From a checkpoint of a small image-text matching model: soap at rate 0.002, batches of 512.
Rows from block 5 of the image encoder of a small image-text matching model, named by matrix and row number. Rows with one number belong to one neuron. Each number is 500 + 25 x the weight over its row's rms, rounded and kept within 0 to 999. All counts start at 0. Numbers have three digits each.
After each neuron's rows are labels from the 100 images, of 14848, where the neuron reaches its highest value: "patch colour" is the nearest of a few named colours to the mean colour under the peak. Only what is clearly more common there than usual is listed. The data: simulated telescope pictures of galaxies. In brackets: how many of the 100.
# fc1: MLP up (encoder.blocks.5.mlp.fc1.weight, 384x96), inputs 0-95
# fc2: MLP down (encoder.blocks.5.mlp.fc2.weight, 96x384, transposed), outputs 0-95

fc1.372:507485509499532463537503521462496528479516508508507484447536517531516540502524507519510506537531499476562483489540504531504492547499497480521500465498532534523530496515497478495508476503524517546509510501529517527472518526500510527546530538505492495482533490512454502541456476470501456458
fc2.372:459508488487514475507513441512488527491538520481500513518485540491507484487485474478515490496521515483543539482474442501491483544496465485474548507547522457515476492491511463485514543499484504528465482497533501485515450509536484476549483485492525532474505494525468508461533509508506462529
patch colour: brown (47)

fc1.367:508494479488523519527513521444517484476496523540479483519497511495449496499475511503487508512486498519531483473491529467454480491483514485495525520528492459488504503510500515509500532476531518481503488499484524546532448480523527517505476503462581528500476520497525449539489507532568500530
fc2.367:503514538498478476511484534524455524557495504492498479498506520516540549507483491479504495489515455473517546498480511495523472532520465442540476485514477564484471494496469491512523508510490531506469503453508501493462537498506464515512486522518498521483505502539501503442518470490467530476
patch colour: grey (84)

fc1.14:438464558499515515452524472557487486513500495556468537491512496469479489510513481500463475505520461483491490482471518506490476507500501489500495498538528521502508475498532529515534477550518522484526540519533533506524528499479517531508456498454508473499484490479476463497469498508499495462
fc2.14:497477495518429504505494489510507490511531495516500489501515475496454519521468499528507450482485532503507538538452483545498498500487535479479497445513535501516512478515453496484510498485494494501516457546498528514511478500471492506493487492491522540501458558513466503494576498525509521461
patch colour: brown (76)

fc1.9:469499521493513479521495559498486469503517497478456470519493470511494506504466482492480474455515520488494485525508484525473503559492503494476509494507547511490520489526506509481512514548466500485530513539508483531448545505525495540458489532493487531486507477514513573507439499468510525509
fc2.9:562463506467481511501494514493475464494529524492452472491536527478534497452442522485528468506484481503504500517472451505533500490467481499517487466495536501479498490500499468538484525456490525529499521521484478499493525491527521494479490539553507511536486491486498504459491544525519522458
patch colour: brown (74)

fc1.290:498529558513473483487468482493495455482542492544518479507479509456491487493486515505454520550496513509532462514458540475465476503526484499514491512525491477482502519515495499535496475508493482489576513480509522565502501485498465526501506502529478535490511496545456495507547481511495505479
fc2.290:487503516459490488511469513534531524493503487458542490475468499520511544447485472485536514511531497513476539486523475478522487481489531507461542496516443507533493493516507526538478495542495522517475471506496514467496510532534519516484507493503534489512477527451518447444497488530526481503
patch colour: pink (60); grey (39)

fc1.186:488507514467492496453512481520528456507517461505519492516484478522499487480478487509537490490528530472526532542489523511479543529475532499558522503498547504491517520571482517498529451522480499494548479523471490504474486489465507486492529465521510538493478490521501529487495473467493521451
fc2.186:531446505559489488513480489452502498507494500488508505514495529465525514507538519512505513490496539496499459526491440524524521474443529519491449468490489508530483508475513521508506500496506491515513441513485560488503508487507515458525481475542493465495513516473495540502480544479520463484
patch colour: brown (42)

fc1.111:481480530534538488448498517442512495510494521502465505496561440462487506553539498499484538508551480477521538530508494502495478522468521544522481471526528492522487476486509536544532509482501519538495510521516475491503468516493503519507474476466469518491518499491503482489512496518501533472
fc2.111:484521543517488466464500499554539518523502497515552462507441502494544498511459491521518489491470522567488508501527511545516488467476533480489498533535491471511526513499512473502474498515499500478512477496481506502483549473487514478516513508479504541525557507500486517523558502510481473490
patch colour: brown (52)

fc1.27:485481522497485504506530463513499486465487504475544542516514521529471454498528504512522502512528475467504526486492473458509482518484524489497482510532543488441523525521516482494500477554458515518466499500517533478461517507478524552469527481492501483481491522490516506483431476489542530527
fc2.27:536499503494475503511481518544476506497524481468492482521507462496483529472437497474510487483444489520502491487521532483482530453496502553513494542487513478515538520498480513492495529454474481503523521490474492520549508522472501461486477542485487512514517498504502549536524558478505458472
patch colour: brown (46)

fc1.53:489539478476482542492512495505528486496497475519559548498499497517517521457495458495483508464506473496465465501490497499529483495522513530508494496446509485505541523480500500496504529461466487499547515543518536468504493542474530457527465497498489542476482540472497545489509472513502468462
fc2.53:481457481493527519463498495496511502508509582459467504506485493460463482515493527534505511496511554510493510518510473478473545489459481485432459456475498481506482484512498507502497435511498511481476494480457461498468505513504475505545517493493514486484504470501500474517550486499480497510
patch colour: brown (53)

fc1.125:493521473503482554488480524489494495483523519519512517460491482509502516501515480493472452454513510509494495501523534533508475502498513518504506470517502511480514497488499554432487504484563547486514459470486518495499492530488540439491526529468518546525448475491489503501455491457485510495
fc2.125:468520506484482497517525454472503468535528485510483500454477513481484473464476509483474464515480459510472491491501467528526519501485506504475490473507481461453499449546488483504516503500468464520488473504470487494528490497517513486488472490502491434502518522469431492477556452503510488508
patch colour: brown (82)

fc1.207:508485513477457536485480494513491486458518479539512536467446497505469530494505439518495455496509482480513499480552494493503478532488484463488507484524465500504509486482500552475453521508471505496561483514518477451495476522538492512493455507504496525526500513520514492528529495486465539527
fc2.207:554496508492489485494534504522493492506475509522508507486508468519514507511468471482471538479505501509554513484453520471481478469553505557492471502507499493428493477466519479503514483486498511516511504522493543491491509504502502514488531475514470456448553502459502442473520489528534514487
patch colour: brown (77)

fc1.147:488514480485520500474465503497513497514505512493488513463561445544464504506518506545459504518481492468539509496515515539498500482509509527484501491488499427496527524451467540530516489511538526489527470539522479530490476495497506462532502506514486525502516512492474541468533498517550515473
fc2.147:485454486501481516486508455532531525475536519531506519552431488491523486484479497509518490483493506512468530505484480472488536517519499514481496502497464519506531494515456466472471522473519482466501526478450484513450517508471525476488497496445515534477476478511493486567492510495471514515
patch colour: brown (79)

fc1.284:505517475491504499475525506544561492510523509503522504530503492492479441516504527464509452474528538462500483492510506503521462492476478482475521505567469483503481527475561504501479494517475512530486497506524517493508512511534502540524504531501493518476481414497509512520474474503466519505
fc2.284:504499489486483530529468541476470568506488470445512510465487463480497490463540524508461490509512473524504533512502504514479501501504556464490523509485546459523490479505497506476521535488491479531465465439498527464497494503453479504502496501488477501528478505512482458485551505493494502517
patch colour: brown (39); grey (36)

fc1.100:511466496476516498483469507562520492462471525525508530503512500492483500473505468465506500483454495494559519505444525462455476512507495495543515505515546495516523496513476508453481477516468512477527490535456520498465480508519516499512480507489538497515489547529477459536463506503507525469
fc2.100:467443498519506517492512498474485494553521536482472482480507525467495481506511484480495488498477494514443549486481483484515514492515442483511514491511490479490487520504479511500520466529488495476512467468487453487480563529508538501461529494502497511504558438505457495492500480504522552496
patch colour: brown (84)

fc1.44:479532544517504545517496495488510529504475476525534500484497458470458492507482515462459503543491485516519486500501470549490513484497516489494513492492501489456515500469532525488445506521547509487514501467503475529542478484464469556496497501483512485470546505511506499461438455508495524489
fc2.44:506498500474492488486492488494498464518507517469441471513526533501488490466498522521506493490466505503471535509509555481487438516451466508492511444468525504509458497508481480483507524453475461498523504488497487452474481484501500475497483476523469503497429531492496519521533495467524456510
patch colour: grey (93)

fc1.270:518504512498503517525526474525530476530542507506511484585514526552502541462490525481513537468507521531525519482493531480472475526482529498484503509496487506538511510539553497478501527485495514550527514502541521516491523489498522533460524502513511508507541541504511475478522492543505500471
fc2.270:476516525520498489487489563525533508514508492472518490506489512492535515518477543478478500546514541490472500526516510535512515527551470506514522462492492532484469522491487493523466471511539491529492595531465540509486514505535477493515536513495501501515524472532500534502508512490530514528
patch colour: brown (73); grey (27)

fc1.41:510542436509501523503509503496545489488524486512491500464468466503508472497469509499447508492511482472499505514477489450482469546522542513478499511529523520461494524496550507488462504502480513485503496560495516528462520499543540541481536485493447507470500481480499522495465523512515469509
fc2.41:573518528484531523498505477447451522477510490464507492482524508509462493510518521486505458491453562520463517500458476498483508487497476463511479486484528479479512518472494464533548474501543486507511483486497487512497471483500499515494485517497521491571492518504469542486487493500523531483
patch colour: brown (81)

fc1.356:540460470468539476528528513494497460477504567520476515475482495482535477462526435509496518463451514525505458487511470491513525499515491483493487485525519449496492492485520516488504484512515452469527481459480507504480499506537522505482470486521486536456457490499509516507515496508520486466
fc2.356:490489523502509500532464470486511453505530469455503476476496462529494482486508539521479486519461532511458503475495453497481492486461476504493509470440496507494515476510549519496487470508522493552494518499523486518523501485450517497504534544521526508527505496462506428502515482541492527512
patch colour: brown (78)

fc1.276:502513508522471523529464487479486466516479522495512472533499500528522518519497496453509537492528507557539512464504495488485490507523535481477528500538509544497532487538497471438448533506523474540482517497525501517535491518475473531518552555486507474476492523480508505533483475510498517508
fc2.276:449491530469519480486532514493511547466508485491454510491489472462465502478490528503462476501480493460493515475495497476510512485469491506523491502538446507483450493488513450541524440512472511494509509492497481488501508473523522498472500483503542493478460469560465462528507474486489486476
patch colour: grey (99)

fc1.25:532468522487543490489530538484493514470540485457507496486533490506533494533501492439496499508461501485479486493467492535480494500497485505501509461483505516495530494537491397532503502497484531508482509511510531502473516463492537528552485497481486525484465500493502514515440472495518506502
fc2.25:479504490474455528515483514514494466504533532493532519484538485508486536470560475520559498506499502515519497485484509527517472497518535492532524512511507511421490524493544541527492547486503491481547492509511479471449498516522506507480457477516516517511500476508461497474465507464499523519
patch colour: brown (80)

fc1.339:500514510452490499494516496468534526457491508503499504494570478495502466500454484496504525481512468537479474444451485449477494503510535527487517496482498488495540482515479515481480487509548520495514489512500495483466520536487570516498529512477536519504496527507509501478429503510534499498
fc2.339:508511527514477503510513518453478485514477471499538473543487456470475440542454460529491519499506507492497507527502507483524484502482532467475478522506484453505518464507456478517489527507464509459533464499465485481542521491464505487479482503476470510459500454467479488525502505509512490463
patch colour: brown (61); grey (37)

fc1.139:488507541509542530523530496527506468536522489560531528520513488494490486505502495470515511536483459494470480488516541439487486489512518493522499450536477516486526538469470514473517458544501525487466507488492486486479498472493516487491476506456523506536484544507484544531478462525502482492
fc2.139:531493508537508499513493515497502570506469515425516470506506520505514519474518519468472493501488522438507553523508498511510496509474546473499475521497501492502449539508529501522505463470532515548510521485505509532506503518482508539460513492482506504543460486468490496488533485530533531511
patch colour: pink (78)

fc1.138:478523484454514517496479469504507506535493507521537496544539476524518490566516517504488507494561515508523530452458494461495491533514505536474557509514449534502465517518542503487479487508500526497450510494526513533483543513511451507484494493500492488474521501492503490508482492504451498477
fc2.138:456508584533467485545520500498495504517489475506487496498451525535471485473500476490442530533472476509495477497540507510498497501484485464510485477489468503502475531458522444503499460495500466532501495516497537492510536484506480528477492503502462503510523482492477508519550475488526511540
patch colour: brown (58); grey (35)

fc1.10:480470511552517529502493466555465482482543467502524502520469446467492443487501464532449500492477464493502474533472516545488492478475497496464481530506524523493507501477521507508498454493519517531489525542499519490506493528508494543495497518455498528494488524493504496484504472480473517455
fc2.10:525494515483502477455501454483470538499442498486509521525504440512526509536453505512560499510527545479517496505513487463528481468514543469486512517460469466493489529487474506485501513512491460488481499511489476507507532525470514517492487437513468488496492517490517486555479511482521506472
patch colour: brown (67); grey (33)

fc1.148:497510483459492472515501484481500485517483499555465476474547484471489523498481455461508465496518468457531512517536499526500488504500510518474557528515528479484520486521513517477505499481483515519575530539531554440528470501471499512503494488478473545506494509479497508488496512491494492532
fc2.148:489528488514459515527497480523519503500523493486492512497507522522519531487491491483515507529518564487517524480508476494480550512468482476537450502497498470503521521539452506464499484453463575528499496481461466531471505514516495492524455510511536484532533508521503504477494489468524459469
patch colour: brown (58)

fc1.353:505494505512539478504511502497491500503524508502501526488452464504492499495486514490462509514501541492490508509465480457470497526462527473528466455474474492501508546534550473506516482505495531501531507498511523507500520489546444544503433485488493535493559504514520525442539487510476515518
fc2.353:482469490558515539477445516532532531480472512527479528520476522544515508497517507475486515509482473518501520438537529488501466528504501496481515532492526514524541498479486489529479492518503490508486525499486476503485507482464585485530528481493498462503492501463471519509464502480478467516
patch colour: brown (52)

fc1.143:512512499531555488485476472555527484486506503469497503531489471508493485516535557493532495494459494482463499487507487508490485482470510501521519490446478534506564544458525495511467518512519488506516556482502524533493446518479461514523482473477462497518487486492480470485489526500525519475
fc2.143:499463470494475479484478480492503531513455481486500492502487487466496506531500471525546473513488504444556505498504515465496495536505499485470490526562522479494494489511537522457517473510463497503505492530495496526523552500486506470482495540487511536490577487529528509475516448471483500509
patch colour: brown (65); grey (35)

fc1.11:488491529475502485515463526545475441524494471511492484484552499507522499507492512445511503516476517469443510499467504485491489474533517476519502485543532512486520522495479485459478489481480514502509452497497525490442536524554463477515505515481515505525511476495485522506458443472511482516
fc2.11:451439497492473474475510469471491473474512510485546512499473530474473508522475501508530478503505463497500472491484535526536487525458488464490527492466517490545492449502463498512520514532477502483535481471540494474468499519508496474501495499452472491492484490482479450514511540495557509505
patch colour: brown (47)

fc1.247:505509489482559483480482477508481474463527538591526488495520506481528491486502489499540493504490530509531491507509512484494449528502498482516486539516470494485527487494512523524531487494503524460523450549480528468506522468517521491500498510472467515482508495482456482516492512449445516503
fc2.247:456475473499503484464506534490514492454525509488494518475479474502487499533517495476523556472513462480471477451501482472516485468499500525514454509512491501514490497467503487451446521480541477472511507504493450506489433496487485477493502530517524496516440523542498511485529484492541496498
patch colour: grey (50); brown (48)

fc1.20:522472510510526488493446527495465498502506508491505514507498483491520501499534481487489495510506502482461466467503471488527503510523517497549486500507456492458499519457516533528420476473493489512540560543481540507491499467490490510502523464529481510494469480488488547480455520486528549481
fc2.20:544522479524474512516520550498479491499524480453470484501497504519462498500503546525518510485461515499514497527524525508485460474498504500447541501481534521500523522568495491478531507500476503491456450502513486471495494497475508481499561547518528530504501526477499500485529484455539472491
patch colour: brown (64)

fc1.117:498506540441506517463472507491507462498519495506521483509498471513463548576468479506490514469487485508520464497458493431468491511499530455525518514515519541490490536486499507533548493489468524487515515498506455510498456502470546528513489487484498533489510483497493516479516492516496527482
fc2.117:475471485508454478516428461506502511492447480542506485483503540503534543487504492492553489505502485485495516480502485518518535507488461489451482493493436492506486480502518486506506480465473527515504491513504511466518534472510464501514478508473455472508531539488491542520469518538515478524
patch colour: brown (74)

fc1.206:491499514487522533541464537501496479468518537531541469514567511492523509493540496449473512529500532488491511484488510503501498470521500494519557460498484539523531520512511488521477422483531502493535487463492489519507509519470483505472505485446532520499477505499497509516483481475460483500
fc2.206:527466480483507525528519462491529477496535486448489482471451490488496528515477537467524455525533531534463503487497505522488489521481529463496512478541512502536498504516518510511526509518560510486513468534510495534472461498512511473542488501521517512512473498490497422481485469480492488512
patch colour: pink (58); grey (40)

fc1.174:490530489489524514489506493496503495488504484503537505485509491477516507445498541497464462494465497489485480523495504521481429518522539479469474560462509483457506472505511559519517466528493527478508497514517510481487494476545508564478481460475526506473495494529477454481503494541512506525
fc2.174:494510482515542499482518517516483477515500502552486516503492455542523499537545459480506500520508512496474507497477532482502533501471495541554546472510493493526467526505492466506523485478496484473505496492490492525516473486499479402472522497517500526520512496579479485504484494493514484528
patch colour: grey (64); brown (36)

fc1.134:524570506523478508480509527480481494534535506498524492503496485531472559473534485492476492494494517549540506532538489490478526528507454467531508510517492448521462499484508513460530483522464517514488522491460505528483480456535500524517501477471524529483488495477492510518547467504523497508
fc2.134:450506490512470467516522475530485540519507466456518488497489548500536484532537506525494488503464527507504507495501499481532488504497520529530484519535475486507491509541496495536476540469540538555480498469522518475515500477521505509544517516548531493508483517458500488483557473478484538481
patch colour: brown (66); grey (32)

fc1.94:466516534533529487475512475518499492528495501482507505521516491492481523508504525495479481522496533507496464487510511518491468447506510499504484434499541509516533486489484549462432496488457535471529508549499516504488542477515464543480512484489514476494495543515526486491490468443508505458
fc2.94:517456536512505480492525509466499505516476511505529454453503538509495535528508507525501472495507545537511473493485524517478501537460496518522484467477530490491473487492479543505540496421533486495475521548463527480493499496493530464545463476501531517546490503490496504515487469488494520499
patch colour: grey (97)

fc1.335:483454522488450527479503475524468510514509460538496509479507544498477471492525444485473503515507507499518489505490535507454467495463528497505525469531538489457497487463515514519455472519503518517507480508510523472504505493562476529502473534487489526484482534473466498462510545506502541495
fc2.335:521524521526551498450494525455525517485461484506482456502482487515509501510505505482533518516496500453489473464488507508501499470509458544445479492503468483453525455508462487485527487502538503519504528546498502472519510439501500500490504477498482513454473501470507510511486476519482452466
patch colour: brown (82)

fc1.66:500484525497492497495479482512511486509481529527508478507554520506466517503510525482482510478524533474564467505491485542497494472538497477516500491500441483519501497528479494506467483453455499514488454524513506461484567433487482510543490495472527530509525504516521522500494472537515535493
fc2.66:491506529503523534485515497502552478479519476548493497494438526502518482496523513459494543476435505522468502502517494479506508500492498499526510515492538540503555491463520521464493468536516538509559558489537504516540487524501507488511510531551476497493486514500508499496515494494499461519
patch colour: brown (68); grey (30)

fc1.167:530537532500497497540515508510492482492511548478516468498490419515543512518498490523467494483502502515504484529475477483471499533536476518512464499495465514472456499513534508479483517469502462461470542531451487536470471493510499518508489512461503536516535490498502520517512505466521485554
fc2.167:526516493518528521481487487491546498507439481501448491510499556479469472472482505503486482514497479458519521516546534521500519507452483500502531502546468501511492486493499482543482449523525524523529470467502509482488488500486494516492527501542548470456482498458507493468493455481472495486
patch colour: pink (70); grey (30)

fc1.215:498504492531549488521547499519491535496498518461501479489470465517512517557463552462517516461488497479459524465490531484503454527522443507514468518491475489556537462489468467525532500479517457502541523501497478513501504530489487520520490492496504506521477510529474495505516470497504496491
fc2.215:526487491452484510429483473509551501533484524515526526508496539512477475507506484531436515515511471535545483521509528518487488503464525515492506518539516498536485506497501535483507513533503513501485532503524531507519530490485491509505494471536521525507532512506504483503540546570456497495
patch colour: brown (45); grey (41)

fc1.308:508509519497530488536478495511436542521520479517537487515536518488528525478517486453440513480417506497506498471519474494491521484516482482537537484483494499490476508528495500500487505484509512478503474498477476511470443484503494508490499525516549512481508507523506449528528447487469533503
fc2.308:482475510558520478499487495521474480497496525488488495501528479542520519492504535483530485508560476456494490499529509481456524525481523540522518452528565512476497508506571496523463500499499503512523481498490500520510512463479497506515498520505467522534451486526482549528473527510514523512
patch colour: pink (73); grey (27)

fc1.217:519508489520505490522523486517444483501528505512488527484486489493545486527507495501463538571458523497513520479535472438478468517517499454492462482502525501540546509494520462490480531512462472525535499521533490533506510518513514527506517486486514502468516504466481536501516460542514489519
fc2.217:474454488542468540547486501454509486450462495452449507507465501500514529491511528496486474470511481519494481507491497527526495484491460512512503504491517525472496494457497472531451484494509493507521477497502475473465440512479510478530528477522560525490463480518477484499469517490492525513
patch colour: grey (69)

fc1.301:486475537486508511531502540500523560483502487473519488498462519541465495495497462456556496484499521508528459478471482504497532526514462477514515493522543487493507505525512500471481521519510486525473478508518487494475517491499475481525471499485491539451509474507480483530419472478464532491
fc2.301:474488478486494485451512454494450515482446511487498488512486521504503495529480484465516538529503519522535485492468525548505492475427507493506500502436497502485492457521489446510520474499534481479508507473496512499516479522558530482492508469514509459553481483463514518503485494498509498514
patch colour: brown (62)

fc1.60:467512530481454524520568469487479542468526515503474474505499503514446497510499473520499514497470517471546503476513460485515479503503494496521483458510461522505448501476497522520505511463513472492524470541519514495512485443545523514515502488531529513477484471505495500501503468461487551516
fc2.60:524508477464528459485470523504538511471460510489503479496517506491496543490501540502483534464497501495496489523479506490462521510455466465508507484488482488471498532504513468464499457500516499489517520527488494550537504506530548490469484503463478523498476453535511560467440497497478496461
patch colour: pink (45); grey (45)

fc1.2:557487500488559493503491536532500540510512475502460535473506477517507514482471507519525488430473532472486512468495491533506498534513511503525463503494464514436505483493544501491483509481503523487509498548508518455459511481465553497505504468484482485511526494543496473470478502506491515497
fc2.2:494511475504482513529470517477523480492532504462496483508540513507451530536519507486463514495544501499482484493532502520496535492527492481478489544504526499520526477549496499502494500491457521476531524483435472483536507503454491515489507575525465477528481519516497513533529500531498481450
patch colour: brown (76)

fc1.200:539549467519489490488491474577487542527505496484499493518519498512476519504516523531507471441453493513501499498518512535517474515504472501516495453475474479497500528475534550511494499502502494547511482499500481461488470517511467483515485512508501548479508441469490492450485517518500545508
fc2.200:498485509503481472499461505455563497486531530494448528480497482529530449541533484504495525518510514463512532500488476433505495455495544509509540491526508478512501479491503490464519520471521548472513512490511497517476518534509509476521505489502520490513530540502543482520517493479520452476
patch colour: brown (74)

fc1.149:469501481528491494514498546509547498506517548500479498539550499499521532495550493452500490475536513480500489505539504479523494502475504447553529474448480499483458496474512494478476443497506516495495527528510506510498487488511495509523454505474512532496498504507549449503529502476548504517
fc2.149:557493528502532548534497498464493501492480491463513519488488519465541456469494521473480498476497491544503518439465509476484519482515549477528478519489515523467498497516505486500486541516508491500522493508515523525523466489519509520507519455499490467529519470448540497463458461482507473510
patch colour: grey (64); pink (35)

fc1.51:499488433483512521546516506452520539487487490482513481533498511514477519499501484532483504522509468500509512478479501487481456477540476507502472464587453538499515493544485529471490517492491483473486467457510476479511507486492526516515500508473533525504536540533503469487522529530508495498
fc2.51:513544546465493470431499501515458480470502489487511487475498460483502496480489512454501457481514507483521497510506493465520493470499466470543500523489467508502501549439501464494481464513481508513485533543488516506476507493512518484499492468495459453482470483500498482466478476447479483521
patch colour: brown (84)

fc1.322:497554536523500514522537494519540476508504508507478470511536484515493509507502535449499537511483540501524504494522492450456514507467493457483527480485490527520518494450515544489469510514461527467525534518508516478498541513519485514487449503493479509513490527533512457483487476441484500484
fc2.322:538472528500511490473544490467505515487500514479495476433459505514502509492517466513504491491511508535477500476486484483525486521531442510514502500546557510494501496493508515500474498499492535482449499516547543508481484528527501469548468536519502505496481465513472499489450442494533527490
patch colour: grey (93)

fc1.84:518484512486506486505462474519493496497524510527482504466505460523472518486500513519472495464443507487507502482510473543484477525531501520491499564532548486454516466470520477493466526510504538556464485529500470497519513522531458516529529477451491508478489502452473489467499492490518529501
fc2.84:516521533502523509446512509482532534524494471538508510523525474495515461545523482503474503518514507467507474539493483495528511508457539527495537496523514473517508520518517505509554490491506496513530505551511495504515515471522547489453491482500486518501474517452518520541548487519472461444
patch colour: brown (85)

fc1.345:518516526505505520487510497555500551523514507519510524487460511508547520495532565463496511512479543483523509505490521514498481532507513452529494509514469517520505545506464513468503475460547512498514492503478523486468531465502484520512482491475521527508530446543495519474514495487554538505
fc2.345:482488529502519507493512523503502524494516520474492474501491476550479511438496444523492535488480440486466477490525513526518501513518455518481494467517504483486464489501522474515450498524519475527511488538489495495527502489536496466475534515488488516514495517532519457492506433552461461496
patch colour: pink (49); grey (44)

fc1.76:475481537504532474505498486515508541509512524534495477461490490520486471475450476509465516502458496532536529521514504522545505488505494486507487466487502484511479490514519493490514522498496506534533492474485454474501492501504554504465507500521497518530486530491473523552439451472536523567
fc2.76:505483468511492527503466497480484498496486472470497502534505466500492538543536505462516502496498469471478488500500466492478466522496490519489485531495507498454468475468523492518446494485472519450459499523485470497487493536487491511504433507482534492460492469475507497432492513520473441470
patch colour: grey (66)

fc1.85:436512515504515488539533480464520484486439522512522513528489460483461505518548493493518514476484486478527511520483525508519485462511516492502490484529526490495499474552527509508535452496466443513521519503480526523508472505518524552509446508485515496483468501483511484486520530533500525468
fc2.85:481534479495492553470458514532472476543534459476522529507530489480541482491496507539508518501504481500461480511494497471552484498543476493538513518483463519499562518474465530492510504510487517498504479540529480489471536502494524461486503518505490492493513497488534518482561462521526510492
patch colour: brown (78)

fc1.351:466521514475517552526503504528469511448490512572498527485518488489472508489504551515506494493473482527531480530509459496477494495500477511514481472513501514476541516555501507524490505485519498510492461476548524436503452475499468503548483469479504507512495530490519461490519469481524510506
fc2.351:514483493517515461476428512470513496503503510497478498519556553496524463501522482496518485509484502474489494468489504509499505519489467486514495485528467508532463498472473476520499534486530487473507571516444530549487481501506499538471518547524462519504495506519508536499450507494511474474
patch colour: pink (71); grey (29)

fc1.79:453508491507518486511464529508511481501511490496481515535502497500513475477510487517462477494539483510531511517483505508472434496518534484515484521482510496461519517544555534503501474506494528446510467548512501491468469482511518531521550501517516554470546497536521515476454479468492505474
fc2.79:508512458514518510515474506458517473467485539528517508529466501552458524486476473475553505504494500513447498512487473506541516518503475515513533473474520485524511495537502480486499526503493446498511495497533500468485509503538503459513446506507490486524473507454430496473485538515485506482
patch colour: brown (84)

fc1.82:486480468501521537504521498513491486495570510499503504511542527472513460497525458467468472459503541467476514498529497492523521450514502459487493466531441501414478500473460494505490461482518478485510503504505504518501466516491475496504498465499510520518465502524465491503519480506485473484
fc2.82:532500508515501480538442495528468477463485457471479516489452467502523551467501517484524540533470511503521492445449474485510478538496491480486516479497498509481500521545551478497456479519510521525510470473506477511478513465518508461477500505505485526490474496470487522523484510477512507540
patch colour: pink (66); grey (34)